Weights of a small image VAE: encoder moe top_k.
Rows from block 4 of the encoder of a small image VAE, named by matrix and row number. Rows with one number within an expert belong to one neuron, the router's apart. Each number is 500 + 25 x the weight over its row's rms, rounded and kept within 0 to 999. All counts start at 0. Numbers have three digits each. After the name is the row's rms in percent of the matrix's.
Before each expert's rows are labels from the 100 images, of 14976, where the router gives the expert most weight on average: "responds to" is what is common among them. Only what is clearly more common there than usual is listed. The data: patchworks of several textures.
# router: router (encoder.blocks.4.mlp.router.weight, 4x96), inputs 0-95
# gate: expert gate (encoder.blocks.4.mlp.gate, 4x96x96), inputs 0-95
# up: expert up (encoder.blocks.4.mlp.up, 4x96x96), inputs 0-95
# down: expert down (encoder.blocks.4.mlp.down, 4x96x96, transposed), outputs 0-95

# expert 3
responds to: green; patches: two
router.3 101:534465516511482525496468530493506540486466484456480521484484493533482485489502514478457525514530454527474530489498479527504459504494479473499515441487498478558486498486508477515530491478536517491509490460508538470473490505492501467452457512506485525473514496536518477489553491493474551496
gate.0 065:496475500500468488500500531475467526500500523522500459500500542509500517500463500521498469496500516479477513481500465529479500423460465500479471484476470500460503551527506500481538472529461543488500500484500530500513525500511551482472500481500495482479545498459488467500474581496500482500
up.0 067:518500464500513524500500521520541508548500555473453483472518500518500496500486521500500500507433520500470498532500564520477535500500500475500501570521512518516500500454476507510458491483519500481527499458513501479450486507501474507500497548500482500474488467514470500500531477525534442486
down.0 078:542558453553519500508500528514491505499530500473485494500462500539496440500500500513462511481501500471467500466480517478491507493441534500500510508515518520505540538486500543518500480500524500579525492484500496506500500500471544535458509479525500500483540479500440500520485498524500500501
gate.1 075:459490473495488500497567472500475429500500500540435474500478480500500500557526550550532486500528546500500474543500500500500496502518518500500534506500500498500517510543479500519500536489528458500495502511476500549500501500500539500519482473497487460513475481450478499462474507500500499521
up.1 081:484461470510528469492504540481522531527500548514500500474500500514513439466449500545452500500483465500495500549500551478500458521500494463500542489530500533500533500500530474501500510492516538521491500509499506472502500532517538538500500527452500520500500443487453500521473488500470500506
down.1 078:575502483500502524500464487477507487522501511466476491500500512500528494500500561534500500500559500500500518509476522469470493462509464460522491522487517500430523500533527503510528522527501469476463466500464480495505520485544500477487482514483443520490445500484536487473523500505528510477
gate.2 088:526500500544511502500524500511500543505503500474500451500523554500500487472459508497523513526535500500590490500550446529511486440483500500464515485500495500487462578481508505500505485475500500505520500470481500513500493533491500500500467510500492557497495453500500525500532510475489469500
up.2 084:487500474504490500500571500498500500532500507520548510528467521500534524515552500487500479500511510500500520522422500489498481503536415476485483500500550467482500483511500500500506500506500493500500552500510474500456494540484500500490464500537477486534508488500497491482500520577455500500
down.2 091:500500487578500486425475493500500487534485500514480502500463550524517500500500530500500507500517521513500546468487485500500560523500529526500536476500530471462500479500531516489468496500488546500500527504529498500474500515523462486500509493539500510491495421500478466534498500560511496501
gate.3 086:500468500500516516474500542500462500500500494491500500500515438523523500531493509500498504500463517512544522500474504500496500502488500561469463500460450510504500441507511540425500517500488481500521522500500485532466479516498489534500537476469526578479527500500506500536515493488514486554
up.3 085:473537524462516514568500500504543445484500520545500500500514500461500559500527525500449482494500461479530470515518497500534500500537506500500500500500457497500488486517504484500500500500476443500523547432500488486465500464546473500460552486500494500513500526524506503500506500491500500530
down.3 089:500508479505451500436547500479500483526450522500491463465531506474500524512478543472481483480540564500500500522543500497504500530471489527500519500500491500475522479500500518498500464491500545500500570532454500485481500459468530521500500500500480465478524515507491500506482487515500567511
gate.4 081:500495543521528490500500532476523483471500483493500477481500568502470491503484482486486497505573452547551500517538497522500500500500474500487446500500479541500498500483505508552500523476469467500500482500468474491528494500476545495514534493481503509463496542491500500554512531500543536532
up.4 091:538497523500500534411496508500500500496487500500500500500483540520500486500500466500499461501542534535482463475521500494500484500500470500536486458489495496500519596500522500591500533508501500488455499558500472500513500514468512528500501503511507500521500496500500484500512518500481500546
down.4 081:521489534463480444516546520482511516509500470495500497460515500493498501458510500513500482526464500511500508520415526471503547528500496481500483494500477514456520495484517500457496468548505443478500500500500512480492490437528496492545469507484460531502468500515529510467479509500516500457
gate.5 082:500506479500490501500500464541453500500535534465500478500473500500500534520500495508441530470500520480500447459500500500500530520500524487499510545500524500521515429434503500476477492476503501500459500585532481500500475533500468488500462517502500500500544512490522538472500500500508488472
up.5 088:482469500500481545513500420473468522489500521500481491500500461500569500544500500568500492555500485514500500477457468548500500500500500515511522500452511500469476482500481500526481513477491500521500500456496483496533500510543500500500511451500512512471532501500500475476500500488441477459
down.5 092:548561507457500500500500500525475510556526500522564535460501496510500500495515476554479496500529502500462516500500500475523495514500504510550481527542500460505500529509505500463458467477500524476500500529512520499515500480519541535477530563469497500500513513500500457500546500501508500464
gate.6 096:527500516521536503483454500541500459485500514470548528500471500500500482500539500446552484528547514500500515498483428508514505516485500500484517500500485500453486507500539504552500500465500500500523519428474500510514527523543495500500499514529500500478439462475536496500533491500500500497
up.6 089:470511500465478512445505411541455506510502500491500468532500515499529519480495515500500500479560465480494489485476475554500531484500454481471484489476500459460466500537494500514541485483500472463500471500486496471500500538500528507500500466541500501500479500466500500500553500500500503475
down.6 094:498500474561500500443500505500510503548500522496481516459500512500518459500475500500516527586500503500515466513511500484497480500466556500489500463471480527542489479487486498497481482483519500529559500496557514496500523486500456498500500447476492472499489457531500500480454500500498470528
gate.7 064:490516487479548527553500497481524483523527486521500467500455500509481533482506548537500531456476509504461479479490529500500485524500519485500520476546508519525510500488458523500520527469515458474528496538511477500516500462500500539500544526500536473521500481500487430523481538500539466500
up.7 060:561483500522483487551485518500501459464500525476546487484500500465493477511452527526471565500489460487479513507470500520500481500487500492500500500515506490500489460447481500479500515500536466525510428500500500491515474500457486550518525465504548507519500471555500497494500492521475480500
down.7 067:500534495455482469500539500473500490489530526520486500441476460457523554488532515518496470500426527518474507478488541500500500494481532500492509522513474489532445534500460500500500523490500530476484529509500526511519485542493500480472520508525500464500521521500549532519534484537500482507
gate.8 133:543498493489500490413483532505474540570500500500502513443497500512501494486456500520500437531519509474457529456517500523500502500454530479500519518531500465500500541500532483500523500531489500500514500497524504472448491526500517505523501500500500528445550500516501500524500511500498500500
up.8 121:491500516500500469485500520517500500529520500494500491500492559534500500500500484500506531468500500500531485500478514480474500518487500463500500529489519589462530469474487484473470518475490526458482540498516469531562500529500434500491483500500534498531459479475514500480439504523453485500
down.8 124:526483500490487500500446480500509500503500479500500498500500500500559537514544523500509497525510498562535496493493553493503546536490488530500527500500500500500506482500500487540500500478500552525478479577545484508533472555507500500458537500492454500500448513500467500500524464546500500500
gate.9 109:500516512500541500470462500532509500520500539500500461512490525500500461490518500530493499500567541500435537500520507535522470466500501451478516450515500490502474469445537480500494498500456554487500522500508535500469512524487500506529473500500500472437508464465507500513471500500500500492
up.9 117:517524491455498528500500430469491524481535476474500500500490411500553500518512497500500486539571460468470500471469501500502500490515509500450492498500471478472486532510500500537500510500500452500462520473460483500500442492529508544500500500500490496500500482467500500508500488500500469500
down.9 118:480532500460521500512500498516500441500517520531495493490428469498500488500476466500516500509517500422514499486500500500528500496500520500500500500500539500506492521467522480452521500536474495508527497500500513472500516511500555471500495500428515525433548449500514474486500517527549500500
gate.10 119:475500497488500465410510529478500500565516500500524498530492474500518457500527502500500496500550529500472500519490469519509500460539476473500500519547538500500500500469533473531536487514486500478515485497474481506454523500510491509500509567500496546512472463497526519537542497525503499500
up.10 131:531500522539471502557470525477439541549483500500500515478500500531454536500500485545433498500421521484502497500486479494500509500500545513529486500500453500500500527500524492470472530505506500500487502487501481524465500500490500494500499500515454472498532477509489500514500486476500491429
down.10 123:500509511508492497519554503476472471430500500500559500516544417539521483514500500472470500500500496500500498500462496528500510500555500489500500500466473499500508499487513500497500513452500500476462495535500477527494460485415484526496500468542500534500500485514527473502500516500533498480

# expert 1
responds to: white; patches: two
router.1 111:461455548450490548511462486471502541530525464505562521520485529501483545468512472486484473516508498457459527501461507514460489503501530525512505521524522499504518502531507507509494474468499472503493509474509494480523505523514541520505502516485471510491452498510470502488495515548531485452
gate.0 090:488478521476486503565474500551556500566515540521463467500495500485500549493459472500500480500466450482469488515499500500516468500496500500518511524500525536525525419521500492503500540498500487495500500498542499475500500500483491500500478496500489499475475500500505499514577512500459528503
up.0 094:500500504524490468500517500495455484444452491467519482477499457500500505494528500442470483500530500500494548539489462518476500539500524500518489500500517481585500524458529477500447464480517505500499503446471490457500488512474517494519491522551483530479523476491500500500503483517500500483
down.0 094:475473500471469488500500538500500500506500526518481522476456466534500500481488546500550472476523500487500500558504543500483488510500500500488552500481496500496488512453501479460500515536458518508500527525544499500540536472484500527458524466543500478500509492528540500494487500463445517556
gate.1 078:500486423474486537496500507501495547500500491500500500475519500500500511493493487527474500527518461463500527500514539500532500521529500500465500492500500476500513551500500420535470512533544502500464501492546472533505500431500500500500500506510500457500525528525452485512475476525496500447
up.1 082:505500534500460514545472481474500540460500504479485500526478531501500492500509474530535517496468513464514522493528500471467508500467521472462500469484494518496530465467546500517486512468500472471541476500566524513500500508554462479551500500538502500503500500500561518500469533524500500467
down.1 071:484562446475530467482500500500500500500470527500500536488500499500503500498500500487510476500500482500485546513500528469500493500500530471546467500500492464500564483531481468500521475539523471521519535476404514547507502443479480474511500513500500478524475490534517500500522503519500532500
gate.2 121:500500483513508500493558510513579500500511500516468526500472521500480512487476542511543503500500516514512488568504500543493500500538524517539463500520516498487497472562486538508566512506504500499500458489520469505490544517507500500528517500503470486483500526459525500500442503500505500551
up.2 121:483542503496500511500533480434456500495485500516505520500500484508465500500495500500500494485516500516500489500500523463495500542500492523464492500512491484492490535500500504502500494512500479500500495556410483534524486487500478583453521500472500509572503530562468520532525505477500516505
down.2 125:500515500513480489509500486500555492505489490482500495500456454500506500500500501517475586443432500455520508503463456524500524500446500469495531532477500500467511497498500489453498509502514500485488532480533523557490500500545528508500498479497508539505534536533498479489469500523500481509
gate.3 117:472500500484494474500468524500549551500488544500485514542500542535500507500500500551472518424500503503507493500505553500500500500487438508479500505453500500500494458500500505461500500537492529535500558500486500521500485500493500547456514500522547500500495500547505503540500533461500524506
up.3 119:500511500441500477549426465500452469486500500554500539508517500489500500521514500500478510459514500504476500543483524500500474500500449504529471480500524458536483493500516500517422497484500479468510500500459500500500487471500500500500500500476491500500471533500539467510534481508566502500
down.3 113:500472483503500540500549472500477497500517495476531507539464510521500497500474500502500523534500503500500495442500457500473500472515540503500471500484500501505525523500497536507500473462498482525500456500522502489515539500500493500500456494518474500453522434461519527500406522549520477466
gate.4 071:491533533524519479434559470500500534500521515500460543538522500510487500481515500518476492500545552474500537500436535500521543443500464499467500521548500459500500497529519500522500498500542530511500493500451500465492500496518500531484479480500500500498500500540499491517500511499508531478
up.4 075:486514489459535517479498500542482505500501522543474508478447500496469500491512500518500500521492434469474524514492500500500499437500481500500465462582500500500521500501490516515482476500547466500498521488503468537500519500517468514523491469532541467484467475524477516477452480456500475500
down.4 076:500500470485500500524500476458460521500473523500500500454500476516498491479499500460467531469500500500477516495478547534477529500527538495531561526479461517500500500500528500414504500540512461542463532478500520518482459499500496513486497493485482481550510480500500463500451500484477530500
gate.5 099:500484474557505488446485500500500500482524521500481500500519500494468500500440506507513447500483500491579531500526500527505517469500500500436500491494500525500486500500473501524556500481528503528501482500500465498500517522466490491556533534465500495500510439497558500498470530498492458500
up.5 095:500490500472500525479505500522500534451500500478567491506466475500500541500468493500500458500509456514494509516500473500500496500475471510531510500551535486487484541500464500524504472517500461507482500511525504500500508509493575445460466524500500540430533522483500500491500523500523453535
down.5 098:500512527509475500439523477480500521496483524523469469496500560499538500458502555467512456504483557517527498500500500533500443500500512486472467534514500500500454497510437501536481475519496512450500503500506500495500500490460500475516500500510467521500500465481509531500451500535500477538
gate.6 109:500504539463517500500500500510500473501500492527500500530500500440500514500500492500525469477541444507478468507500509500500523422473530500500477516539532500500500474477473500501500465500455500495549438500534500500473528497500500500500496484495500500417514539510500545500500500554514456500
up.6 109:493475499529466482428474502500500496444466488472483500530500444513500476500500500500500525500473485482500549500470488500495487500500471523500516499500500501500482510458511500491500500487467522512467544520500531464533500530525494500422500526513532535545500471563500451529475524522500500500
down.6 114:474490530475463467510483500503504534500463519500464514472473492492500500481500538530532500500510511497455500535500502500479443528422449500499517500503498469500501492500523500535454526551500472500450500541507502500500534493539524535466500470500473474477471498509500486472554496516500537500
gate.7 074:503509500500510470453514500557448535527531523500500506500533500516516500500485491528482486532505469500541500426500470500522500482500500472514523485500462500500549577523530516505491500510563470483500451500497500500500500500500500500542494477553503477504484451500476500470529499500500482469
up.7 078:500505500522504484489471491508460543500500499500500500500540510500500497501458477534502451519541467518526467500543477476497500523448500500500500500500500500490539550499493500524481492500478452484539455428500482521500500527500463469440523466500439448457500500500500499500489486500470500500
down.7 079:563479500488521523475498475500500500517500500500484438500500501501477525511503448450509466530523524465500460518500500526478456526500576471465525475500464500566500486467485522475500484512499498466530500500500484506515507500500467485509510500452523525470500453500504500452500527496484490479
gate.8 100:532527522512529500500500500497474518438500500493556508469500500500535500500452506500533500500500508500552493460470500528500533489455500496500500500500500470529465500500500521539485456550470500451500462523517508500500500479536500500500478544436500500494521500496473500500536565500560500500
up.8 108:489524485500500484500500500527554459529483500487500471517484509500500518514516500530505522500530456548410453505500483500500478540535500489500508476464500524514473457460507510508523500487500515516531498500565492500529543494511500465464500500500458466509492500467459525500500471522500550519
down.8 107:500534500500535500500469477500510489500536505514511489446479477577500482534503474508500500504486490500454449500500500461500500528500541500531495500507461500500500484479554474460488489491529500527505557511485528487493427480508500501539477515500464530482486470489500500500529519473511469442
gate.9 058:499480455465476520500470523500467492509478489505519481508500487500538450500475543500450463468533516500500516500529500466495496477458558500500478492470514468500460541484540469512454476492477500510512540500500500531500476472476482517500500494474500498513543455516543507500500444500510518453
up.9 062:475523469500516525507446528526500464545500466546500500478543500500495471522545530458511500500540500518500522511475516505490465549500466528524500531533472500500500500521531480505475479476475500505580467514500467465510537528541500517519479470504500463516500500523500487500500486500472540500
down.9 067:497470462532500484500500500451549445500471500500451418500500500500500500500500482500500441500551500500500500477500493466557490473549463526526537500500500500487500528500477500554526500479500500477500521486524465515545488500535500463519500487528487500525500482495456500500517528500500470500
gate.10 104:528500500479506507500464472500435500524533500510522519472464500500500458520523535512495500527556511497513489500500424518559504506519503494467463517489490500515509531500469496500500502493537485552455478540500539485500500500500536476536489502500447437519500503468461500500500500500476500518
up.10 091:449500474500500507500551520500507482444500523482500548521447500536500500500500529472500550500500500500478520503530552498479469550481450509508500500473464530500559469500500500485506499516542500500500580500472499500527464507500528500494496525500511500503500500503446484519489500500536539500
down.10 092:500500500500497538520492500509488500477475500500500513484558421521481445500528500515510520512463555473503527478500473524500500542451500467454511500459517491516532516500539512516491534495500451500500527500524519491482500515535524547500473503548500500500500500529500500500495510453547459477

# expert 0
responds to: purple; patches: two
router.0 094:492531513514512431497568551484467475552509529455505478489509496523477497498502495525540489508456522498491499540472520468492538487483478509482548539479506540470487522487466480481514519507513488464502512508496474552471539475497504497457509515469489501485486500477503480514475477501499493531
gate.0 117:541499500468500536533506523456538537500458466499509500500504533500500534543500497518525500424500516493492500527474500447495500541500473496470500544500485500500500500509484471475537552533500500527500514513482500522481508500497500555512527482488500527495500462513484509500549472431500537500
up.0 124:496515470555500454500480500506537488520461539480459500449546500498500428528477500507453440500469469468491485467500539500496516485526500500507500495478500533473518478470500500441500500500500498526500500427500473500500500479556507500519500500509500500500498500500477500517466495474478479500
down.0 111:527500500500548428486500540488487500436500463488500500469559442520500493465496547512500500500500532507527530500542480530499528500500527500534497487501500481500500497505515500472472480430478475547500500508511500477467470484500456499500500455500477500514540500502485514477471508500500535523
gate.1 093:506500500492545500483460472512464469493468460524539535482527500500487561500548466500507469459481525515512480500500483516500521500517445529500500500516500498500500500521500541489484533494458538500460540500500529469481467462500500520519500500500516502575472500500500500493561545517502503487
up.1 094:477500500499469471555538500499493503500500548505453500536453500548507447500517530490500500500500450464479483520500500462482500500513519500500462459474500483500500499534521439523523469500502500549535475500500500498493500476500529454481497468486507458500544500503455518521500450473491502527
down.1 090:515500461500514500461481479510484469542500524519500517453502512500500500500475559518460465500500526504465544500470500510555465500538500461504490488494500461437501499478500500500529549500544500505528520475453456518472500489500500496500537480513478500496503504453500500528513459500542457504
gate.2 076:556466547488500527500528473500524500530498530530500454530493500547518563500476513519559516483500465500500500491437500500483500495538484518524496478500491538520500490500500500486500500486500453500472471489506500449474500516500500530470500500523537500500500470501493492503500505589486500539
up.2 079:504537508511538462500500502546529524527548495500495560485510487527504469500480500514437467484510481535492479500500491475550500500500456518493510514500500474512501500515500522500500537478518553500489500479468511498500560481509500500529500500456434524521488510480500489500562500446535500500
down.2 078:500502551486514533500520500526500477503478486528468500515445562500508500543485521529523499503539495500543506505539460535493495464490510500531470500500500478538495522525497500572500476500500462476468500487447542500504500515500555505532462487535500491500465523500500500501472500500500554485
gate.3 085:506500500549517499498550504525469452532483526490507458500500473500494500510500524529516500518473444513524482535500485518486500512500526489578445533500455519540490469500500500465500473464500476450500489500524517500488501500551486500508513464500506500500500500415500473500467490500500500495
up.3 081:515537520549470500506518486500484500509500468515466527474513500504545500486507548501488459505492515503479512509538500462480539500500488502500500469488534511500487500539500523501564464483557540481500472409502508473470494500534500446531500500478500544500510490500459489500474500511507500475
down.3 086:500500500540517513545481500500523465532500500545501464479500490494481535548500492500518500477469500488507500469468532561500521539500500500488435533506500500500500521511478493522510464480500572498500523509477482500484472510496498500513456488500500500561499549526452469493543484493500463461
gate.4 098:463528471500500488500515500500504500500500486500500500532533500512461477507493571498500557500511500532554513553497500500500502512500500533469490500525506525467483500554500506512500511530500513500469489500448481550483556523500523535479548495500500500500462491484476528500478448449500505556
up.4 114:500507500532500500500505502467500500500474476505500500500519499477455566511528480470511572514498477521527497514461505500485462560500476489530500465474457538519444502520447516496465500508500500489500572534530497509536541507486464494482470478506500499533500500542494500482505484500480500522
down.4 106:444534443500523498471500500501491519493524502500499500500500521518424500498480500500522481500500500502504501472508439500484456493501547500501500480532499512553489509506500485531524510486569500477500456485500534482554500497490448500500564500495476491500484498437500471500500500474468500521
gate.5 084:546491455467511500464500465531469500500532478445518487483500500511500459473500500500500480500500575510500498470517503500484491485467500500473531494497506500531498500515500535573523500483487425471500551500495500483500474472479469554500500500533477500517468500506517502473512500522500492445
up.5 078:463525500490500549458461463558487532500495534479500500472500520498456500500507457500500500481498522529467509493461462500500520500500500501525512521543500500500515500500465500485444505475515477515550519464462500476476494500448476490470465500507503429476503500514500498502489500573488500500
down.5 082:482500482509510500513500500488523479539505520497500449500536500466490470446519539500490533500500518546534528474500526498500506479462500500478534468537500543556473477516500498500500474461524527487508484551544504500490478523507500470543473500530525509467489466505564524469486495500500456476
gate.6 123:500478477480491489537516514549500500512487532528500515500521500495540498486490507529487469436466528500495483504535508500484562500550533500500490519506472531479498472500475501467526525482523500564559513414506514516501465493500485485484500481500500500518531500473468538500500508490459484482
up.6 123:480525533498474460536500500500487462500520500500568529500454476503500472500500514500500525556540444547455517496500500500500455500500500500523500500554541504500489467500500500474491491505470504504500476468490530487454500500469571500500498543500482500466511535500501518490508515510559487500
down.6 117:500489500502468500528530506534500500500529500500500488500511500540500445558500421500456540470502500500473500462500556500500441510543473482500500500521500520500500500500522500500523500500456500500500532500485530507517485449516500500500500560500500432500506512500520500514544536500500500449
gate.7 113:488522500521436500508512500492493479500495513464446500448456500500516500522475500492500540548465477490500517508488465497520517500502568501520518480453477536526518519479500500489529500500499517493526500488513456527474500500523476455491484498493500541500491482500444509492487452472500421502
up.7 115:559461482514500500467478518477424500500500500500452466460500464500500523464500477500500489508500500509526530476524500503463500502462539500466489519494500496507461500464549479482486492500501479495552478500500493457500500542500497425500523536444536505500535500500500487522500500514523500520
down.7 121:505500483470531468501518480511530488478500510500486489500502500500432500525477500452521500511500481545543487485472570441500500521500505509500527500512477527502486529477500500500555523500472484500513513522493492482506500500463437500531500500534516487511488500500500562476567517500441510480
gate.8 097:520500514491553474500500528500494500473456475533500538517523473435468514500438526499505500500496500481547543481525518496447500500456492522471453500500515515506500525537481500538579518500514499500500509493472500500500500500497491500466552495528544509488492495544496493500505478471532491500
up.8 105:527506521526521529503548450493500522500500493469531500525498517498469484500511508520464538475500558519515502438500531490502483545500513536472509478481461546491449500517470563529518467463486488500464526500500531500500500537461500496506491451500486495520500497500543499482488525509470523495
down.8 103:500500421491495554492500500507468454447500500492500500537500500500456478547562444480506479490515500456500494500510500500500495500500491523500522500523523476500511474500465476500471466499530499462496437519477510506551500490500500528500511498493504466456500479500500477548500555495484501519
gate.9 087:497478530560485500439500481518477482458500503447500448527513478500500491536500456500500500538477521500466500506513471471461512526500525511500541452500459538523533500503535500538500463465500495514511500500540523493500472500466483544500500469519516542500484491500464500482500485541500468500
up.9 084:520532538500546476512500500539500486526527500521472496431520519467500511476500484554500500554575526502490500481499548470476516500508500492500466556500501504505515500511520522453541550500488508500500466454512516482511525482517535500500517500485521500500500500472469555523482487500500500491
down.9 091:500453524542503509487505500500531469509453462500500429500500500534482500535500500500500500490419500489538542469477495555489500524497506512500500490444500504507453465487497500512548524491513500500461541538520508533515500500486456524528500500500500500537500500468467488508480474473515507514
gate.10 094:520512508520500500435517485500490500500526498512526514543451468498535489500510530491518575530555437525510500500500469539515460500495492482472500482474468500487495541496473503502500499498492500500500524541473500510495474500462500561465483478491468480477500528453456494486524504500519516524
up.10 101:464500462506461485432536531477478486471518540476513493493504466505550474500500532552500500568549451495500524522479442500524480500500500504521527502500507498497496538500502485500447523489527500491496503456451511519473456500539500521500488467500499500477500500476494484496528504512500500486
down.10 095:469500500520530500493431490500500500477560455543500542524448513446540500473500500500486500491486528500440533481530468533487479500501500529500479509516529500542500563497497504477481528526500500492500484500479493480500525500505533438493515490484500495500476476500488504500513497480492435480

# expert 2
responds to: orange; red; patches: two
router.2 093:548553474508497483551475504513499478446501506511507516517539493514504532498483462484512490456442498507558500478482504505520514498472517479530450471519511509516481443517516479483485486487487537544500481536509504491485476473502478471538480481507503519556486495509516453526523506498515489470
gate.0 066:547483512500500480484498509490519482500506466526488533452495500551528459522508521522479487496500549560529541523500507461500477500500500500500480493500500511509488520500494501542517561500502538500482500470500443541449500500518520475482534483531505458522479544500481553526540493500519500500
up.0 077:524454485508500464430521484500476529500518475536500511524430539550504454527463519500489465457497483468485500500500526500518483494495514500463500511535526500459500500484508511500515522514518519489529500519463523476524496513472500452528496510440479500500500500488500558475513508474500506464
down.0 073:500500459522453482500524545519499506500500521525500483425474507543525470480475518518470498526500500517502487509497460500491436500452500500474480503485481500537467480460542523525528488510500517473483485532500500468504550477447539476486500451518500500502500493468491485500493464476484527477
gate.1 094:501535518470500507500444447500533500470500494466539500500511509566519525500527477458474500538500519500460502500500525543511487528536469500503495510514539500500501521516534449500500476481525495454490500509510483509510500514528547495501500509492529455500499522488507460500476500556522442461
up.1 084:486500482517500525500460507475500463522525483494498500549537487512429523450493466500492528476500500511500500470518477513500500495462476469500506537471525540545472554426482516513465505531500525501500503500545499465500522504500500474530500500540500523529448500500500470535483505526500500485
down.1 089:477513500487507470534500537526536500511500496500526489500500525509483451509487500455500481562485560484499535507515491527489506503529464528517474500500483500457500502540474500556488508500473475493491506477525512487428490521460503485500536531511513533482543516481481546517500564492500489526
gate.2 099:502531490493512500486557500500500475500477495481496541500478523528500480491500493539500500484496500541500500469506493508529495500532469508500500521492477497477500492508502488533500500544539536534500483522500471517483450498524521500517546500500481468476487569485408527464543500470455555495
up.2 092:500488533495539535534500487471479500500500446500465500544487515460500543479500500500515520500515530485531500479497526525500483500510532564500500462444458461516506505538465504500565500529531455529500500485491507500500500517456500500472500453506477453500504489515533512506483488483500500549
down.2 084:567500490500509500500507488500471531500500479506500473523561510489500500503493522500500494511540471464501500514464560503500500473500500500500500556541500500454487500541500514534508540516500484552505530500500490490452457468487502484503537500527501518549488484549500485482560500484472465460
gate.3 071:480482462479546512479564500451467500495512514520520531464500516463531509500460545500520500479489498484504539484500500526484473475500500491500479516503527499476476529523506516490527500528489500541500516558500450500529500495520465472460553467517458500500500452465526500529491500469500500540
up.3 076:464495500529481560519537500476500516491496545500497456533500467500480521514478477509542520500492522500476480500490500543500532535543556524500500512500495533457500500484500500456464466505520500482562500476489513512500548529482500523500458487469476500500533500485530500517500549500458497547
down.3 073:492547466500520500500486495521465450525467532535500533500512542515513500509512479485510507545500488472489535491479473459553528500553500496500500470502534458514500500500515500468500494474500500481531500548503519461524500446465499507480500500460457500500446514500534488522540500500500504444
gate.4 107:513478459500519500500445466500500500516476470500528518500501449549500500536500508500461560467500500500495531519500500533529500500488538477500554511452500561524488500497488483500472493484508574500474500500531484487513508512500474505499519546500483500500520427500500500486500488477500461462
up.4 105:500529495500468531501512501446499527471500534500523500500467504480500500500503441477533460532526480501521500463458500500477502500467536528482483524500453526465504500521500500500461492457505462476439535537527500495500500500463513500500500500524520492572500464487514519500460518498464540521
down.4 094:534500455500500500500533517459500534486503499545434445500504500441500478511539500500500500464541475468500530527485515500500459500498493446500535476528500515545501468474502476485559449499500483516500534540473524464507490500500500489500500500500500469485500522524505500500500500532520500551
gate.5 087:539500521500501500506500515500480497474540472501534532528529492439479480465500496506493485439552500494457545511476538500499518476500450500500485494490491500537500459509500487500500500506439500454478500543510487462517509500476500500538527465500521496545458491466487478500504548500500456500
up.5 095:480500467561479507500564500500500450500502500500500500502533500547512469503498500493498483473519514465492500502500489500519527500535522507565500500469498559476471464514500529500493491474496500497500519530499445493500497500488496469500527488525445437521500480466514534537470500489435506518
down.5 089:473467476568484551467560500475542493500476460465500520500463472488566516478500500530478464512500481481486500495500502541497515497500470525536520500463432500477500497492500502500516478482487500496500500513524500481488500487554500500500503500543507515500500468531441520537472500500500500523
gate.6 132:517500500519583481428500465494474500462453467452467500465552500500544469478465510489471494474511558530507499500547500527500534462500516500500498466512504455486500500511462496506500500500531500463475500500484498491497500554500500502493521464500500500486512486520500484500500500489454507500
up.6 135:500538478500500500500489505511493481512500509522500500500499486545500500508512500469480522500495477509516500500457520454526500466500523435519500549500558494486487500500534465482497501493481513500460460500517484500456539470537493485571527533449519528457536449500500485494500497500509454453
down.6 129:475500479507471503527476500522542500520463479476540500500473491526474547507457542472490532501526500476442541476479500508546512500492490453500487520483521500490489516465500500500526520500490486500500500458500475540448500500521523480500469510513462500423498509474500500502488455488540453505
gate.7 099:519464513472532523563441468508503511500524500500500514500460500525512500500500512476500560463500464530474459558500478500492491500498473480452464494508504517533462512502509500528452543479542500500503500508487500475534500500479500498498528500518471467484501495550509499461551519468510532500
up.7 106:549500500426523462497500500500543500533500461524538529498472500499500504463500474500433500500539500508500504555437505500512469499557500450500500500533500509482517500496511500500489500517500523432499500533522526500500500500500518467500500518508545508454477500534500490474500500530527501500
down.7 103:451492474500500502536500493538555500563536500494400482467492479533500500478500530500475490497468530500499500500546455494502500538500520496500538516523495500517500547504474500500500545500496500534500470461505514481524500500457500537500511492522463500504508444500498502504490518458500501500
gate.8 115:524503500549539489462527489489549530444500513428512500492489496501500490500536521500532452524500508539500478464525492494506541511500500537528478486445445490500500500500510530480500500476500503506475506500539500500492533500542500488448500453500496500525473546451472524500500500500500528500
up.8 108:536524499514469441484500543544500538530486527500500500500500532498500532500536474560511500502475476511477487500534553440500516528530476500549526520500521520500500458500471466480440500523448500502483500454490481480527531461500500500479468516498500479484489531500487500525496500500500500500
down.8 117:518500510569500478462528500531500480487500485500483472475500524534478531515520559500496522500500500487500516530460462526483561515451500433475514500495500487507500500500500484500521482517523469470475498519555500501505500505457504500499500463559493466488496463497515500498439473517462500503
gate.9 064:537500500431500469468527500453493500552551500532500459480516499477535501500500541483493546444500500500500518500500533555500545511531469527500533500513513508526524479514513524500500481484515534476495491500500496500500500500500517509502500500500518470537492500522466461464518514547500431485
up.9 073:462509500481450500500507500523500520539496500527505463500500550486499537500500541496523500566473500492452500535542500476500507546483500500454512479473500500495465472484531494500500508543500500523483551500439500467516521509483500490492521480545505533500530535521500500520447492450500501469
down.9 062:547533488509500525500500524489546482461523449539547529495478513473498500455500546500500503490500500500500500528453500511486526500525533474518500496494500525500461453540519489531500500481458514525500469500537465459477516476538562490521502523500497500483507533472500527460456500500529525500
gate.10 077:445500441538539524492500500508531463535492500451486500500500499537477500530500528500505536447489500503500500500500520533525500513500519500519540525500500473500503500460500496467500542500474500463484500442556500498494530523500461521498500520484504476481531434500500462490500478500523444475
up.10 093:523522533474501525463541476503497515489471512520525486500500493509481528500502500499500482500481523500525444454500491500477559512507514531530500493478511518471490519470475530511532479483482500424486489556496484468500502525500519492508453454485499500484500537505552525450524536475484540527
down.10 077:534500516521464474500459500507526500500525524502473468520470482500548500500501530500519500431507559460450516527500500471470462480500537463517500474501500522500465500500500492449556519503459530508488485499535548461500500500502512505500463500443529500488495472500500496478500507534500475500